python train.py --model="multi-label image tagger" --grayscale=true --crop_scale_min=1 --arch="resnet_bottleneck" --hidden_act="relu" --depths=[2, 4, 4] --init="orthogonal" --muon_scale="spectral" --max_steps=7700 --weight_decay=0.02
Rows from block 6 of a small multi-label image tagger, named by matrix and row number. Rows with one number belong to one channel. Each number is 128 + 32 x the weight over its row's rms, rounded and kept within 0 to 255. All counts start at 0.
After each channel's rows are labels from the 100 images, of 14976, where the channel reaches its highest value: "patch colour" is the nearest of a few named colours to the mean colour under the peak. Only what is clearly more common there than usual is listed. The data: rendered dice on a table.
# convs1: 3x3 conv, stride 2 (model.blocks.6.convs.1.weight, 72x72x3x3, each kernel summed), inputs 0-71
# convs2: expand pointwise conv (model.blocks.6.convs.2.weight, 288x72x1x1, transposed), outputs 0-71

convs1.38 [ 99  74 160 146 143 158 174 173 124 162 109 115 144 167 124 133 134  66 156  62 177 128 105 179 147 143 120  81 103 116 110 114 144 129 156 124 157  76  93 132  51 133 160 102  82 121 124 167 151 207 106 162 137 137 161 125 141 109  68 139 114 118 109 116  93 145 128 153 188 174 141  93]
convs2.38 [136 157 154 137 108 162 124 139 101 103 154 110 154 160 116 138 125 126 153 207  90 144 160 123 136 106 137 203 146 157 138 109 135 144 134 140 197 133 128 150 160 217 138 135  95 114 127  64 137  74 139 119 231 128 119 127 149 140 130 132 178 117 135 139 169 163 164 108 119 161 129 128]
patch colour: white

convs1.39 [146 142 193 149 125 165 138 148 152 108 126 122 119 235 138  87 168 124 153 140 108 162 162 211  96 109 110 130 146 135  84  98 131 133 143  97 163 132 137 141 174 122 115 132 160 135 199 132 119 114  92 127 124  99 182 133 159 169 152 219 163 149 139 144 111 172 109 153 156 114 148 103]
convs2.39 [138 140 106  56 198 142 134 197 102 142 165 119 109 148 105 101 123 113 101 150 119 134 103  90 189 183 117  80  99 153 202  98 101 107 178  99 149 120 108 159 148  83 144 145 147 110 151 122 135 125 187  85 181 136 123 148 111 172 116 107 159 153  82 148 156 122 134 157 140 118 118 145]
patch colour: white

convs1.71 [ 62 142 112 119 115 102 120 147 140 161 101 123  95 138 181 163 144 121 200 124 204 117 128 158 133 115 134 146  76 112 137 137 102 118 232 108 136 147 145 150 141 110 134 140 105  89 108  93  86 129 202 143 161 117 191 104 114 132 136 128 101 126 131 101 112 210  80 110 133  80 126 138]
convs2.71 [ 82 127 137 193 128 100 123  57 164 122  92 100 182 106 121 163  82 131 111 122 101  87 111 106 103 131 137  99 202 136 124  92  73  95  97 164  93  88 132 149 111 150 173  78 153  97  92 134  86 107 147 132 145 156 177 139 130  96 104  70  95  83  93 145 160 139 115 123 163 141 157 101]
patch colour: black

convs1.3 [159 147 131 110 123 167 121 149 134 166 101 135 147 146 128 145 125  76 149  82 114 144 106 238  86 138 125 115 131 120 112  87 119  63 141 123 166  99 137 133 111 122 165 139 140 120 169 127 148  78 104 146  91 105 110 151  69 175 200 222 144  84 119 127 132 112 133  91 156 179 110 124]
convs2.3 [129 134 119 142 143 123 171 134 121 142  93  81 118 126  84 170 116 152 115 123 121 120 110  80 167 170 102 119 143 131 133  87 144 150 136 162 166 168 143 134 112 126 140 148 150 154 161 112 150  60 216 118 106 185 126  95 141 118  97 142 127 157 121 107 152 158 125 142  94  88 134 170]
patch colour: white

convs1.55 [131 194  63 102  94  80 106 109  92 172 165 139 114 107  87 130 136 114 146 134 145 118 140 202 155 129 193 143  85 148 135 134 144  89  74 125 165 112 174 163  94 155  98 160 154 157 125 165 106  89 121 137 130 158 158 145  90 125 210 118 156 103 132 135 169 106 118 156 148 196 105 130]
convs2.55 [100 155 127 103 118 124 103  63 125 129 138 112  90 183 107  79  65 174 123 113 163 156 114 123 133 176  73 136 140  76 132 149 151 144 138 120 131 183 142 128 111 169 134 119  89 168 115 115 165 100 123 116  49 147 137 129 116  86 108 146  88 153 125 106 228 130 142 129 124 146 143 177]
patch colour: white

convs1.13 [125 173 109 149  55 162 122  87 168 133  94 137  86 131 127  30 123  79 216  78 145 165 110 123  92  89 174 125  99  96 110  90 133 111 137 108  90 132 130 131 121 101 113 131 115 105 143 129 106 121 105 139 138  98  83 142 120 122 137 170 113  79  76  92  84 120  70 151  95 132 129 158]
convs2.13 [ 82 135  70 128 170 161 149 144 125 123 114 216 172 122 106 152  88 159 143 128 161 122 112 124 135 107  95  30 138 124 110 109 116 152 131  77  83 160 111 131 149 111 111 103 132 196 144 152 164 148 182 184 112 119 104 166 119 147  69 111 137 116  83 124 133 174 126  58 133 107 114 111]
patch colour: black

convs1.44 [ 84 147  75  89  75 186 166 136 159 120 118 131 151 130 194 129 124 161 157  94 221 173 186 123 197 150  94 120  97 134 137 141 142 142 126 142 132 161  72 150 131 140 138 125  97 116 145 109 151 123  71 106 147 117 177  81 131 209 167 149 141 116 133 144 126 123 120 138 172 120 138 146]
convs2.44 [127 134 127 157  91 158 157 108 161 145 106 119 134 147 159 120 179  93 103 126  98  82 143 140 116 111 133 113 208  82 146 133  97  74 112 182 137 170 157 134  96  96 147 142 132 120  98 101 160 150 107 104 193  91 138 118 146 105 202 147 160  87 130 123 162 128 155 121  78 120 166 108]
patch colour: black

convs1.1 [148  84 212 126 150  90 149 128 127  95 165 169 158 163 173 104 129 156 121 114 182 107 125 149  93 173  82 135 193 162 150 176 112 121 180 128 152 115 101 122 114 134 150 114 135 145 125 106 155 142  88  83 134 128 116  84 128 255 144 129 131 127  95 128  91 119 116 129 140 119 127 169]
convs2.1 [154 134 117 101 142 115 105 140 118 115 119 105 132 126 193 151 103  52 104 149 116 144 138 100 118  91  81 106 229 133  86  86  72 128 144 128 120  61 111 113 108 126  89 146 114 127 174 173 102 162 103 130 116  94 146 102 107 146 113 198 141 137 152 119 112 103 134 126  99 155  73 144]
patch colour: black

convs1.45 [ 94 103 109 104 105 139 114  76 177  84 114 119 105 117 119 113  70 137  91 181 145  80  93 121  50 103 155 123 125 120 101 134 126  80 180 160 147 102  57 159  96  64 138 101 118 119  90 107 124 133 204  61 148  96 103 109 132 121 116 122 125 123 125  98 122 169 121  80 119  98  83 132]
convs2.45 [153 118 104 111 198  95 104  68 128  66 158 128 146 123 120 136 126  90  90 147  94 142  44  87 113 111 150  93 139 131 115 158  75  76  84 135 111 111 167 100  82 108 154 114 112 102 110  80 111 114  99 133 100 121 139 173  95 132 110 120 120 138   9 138  94 119 125 117 106  88 135 106]
patch colour: black

convs1.5 [ 84  88 108 106 129  72 182 132 131 119 144 143 122 151 176 118 147 129  98 142 228 126  90 174 151 168 147 114 129 120 129  92 150  65 165 128 137 168 123 130 132 139 136  97 100 133 140 140 130 102  53  62 136 114 163  86 164 191 139 140 146  77 134 111 121  76 163 141 132 105 145 184]
convs2.5 [177 140 144 112 166 192 124 142 104 137 170 137 170 130 146 139 118 141 142 137 182 126 115 127 141  83 125 133 206  65 188 147  84  92 147 178 153 179 155 119 120 155 178 126 114 124 211 103 151 136 118 108 141 117  91 168  67  80  86 116 172 152 107 183 111  78 141 137  60 149 118 177]
patch colour: black

convs1.4 [ 84 129 196 167  91  91 163 145 183 110 107 139 104 109 154  90  88  82 149  94 167  89 132 102 179 146 154  86  91 112  92 115 105  98 215 132 121 114 111 127 115 113 131  95 151 134 125 133 128 120  61  81 114 119 192  88 116 143 127 156 105 152 146  87  72 138 101 123 185 113 110 106]
convs2.4 [ 82 170 110 101 151 207 124 147 134 140 110  82 136 150  99 100 174 112 112 153  85 100 149 110 179 107 129 178 165 111 151 165 109  75 135 179 139 120 198 111 172 135 149 172 109  95 189 132 111 159 102 163 130 120 126 130 130 170 164  96 172 103 153 152 164 150 116 130 124 125 117  97]
patch colour: black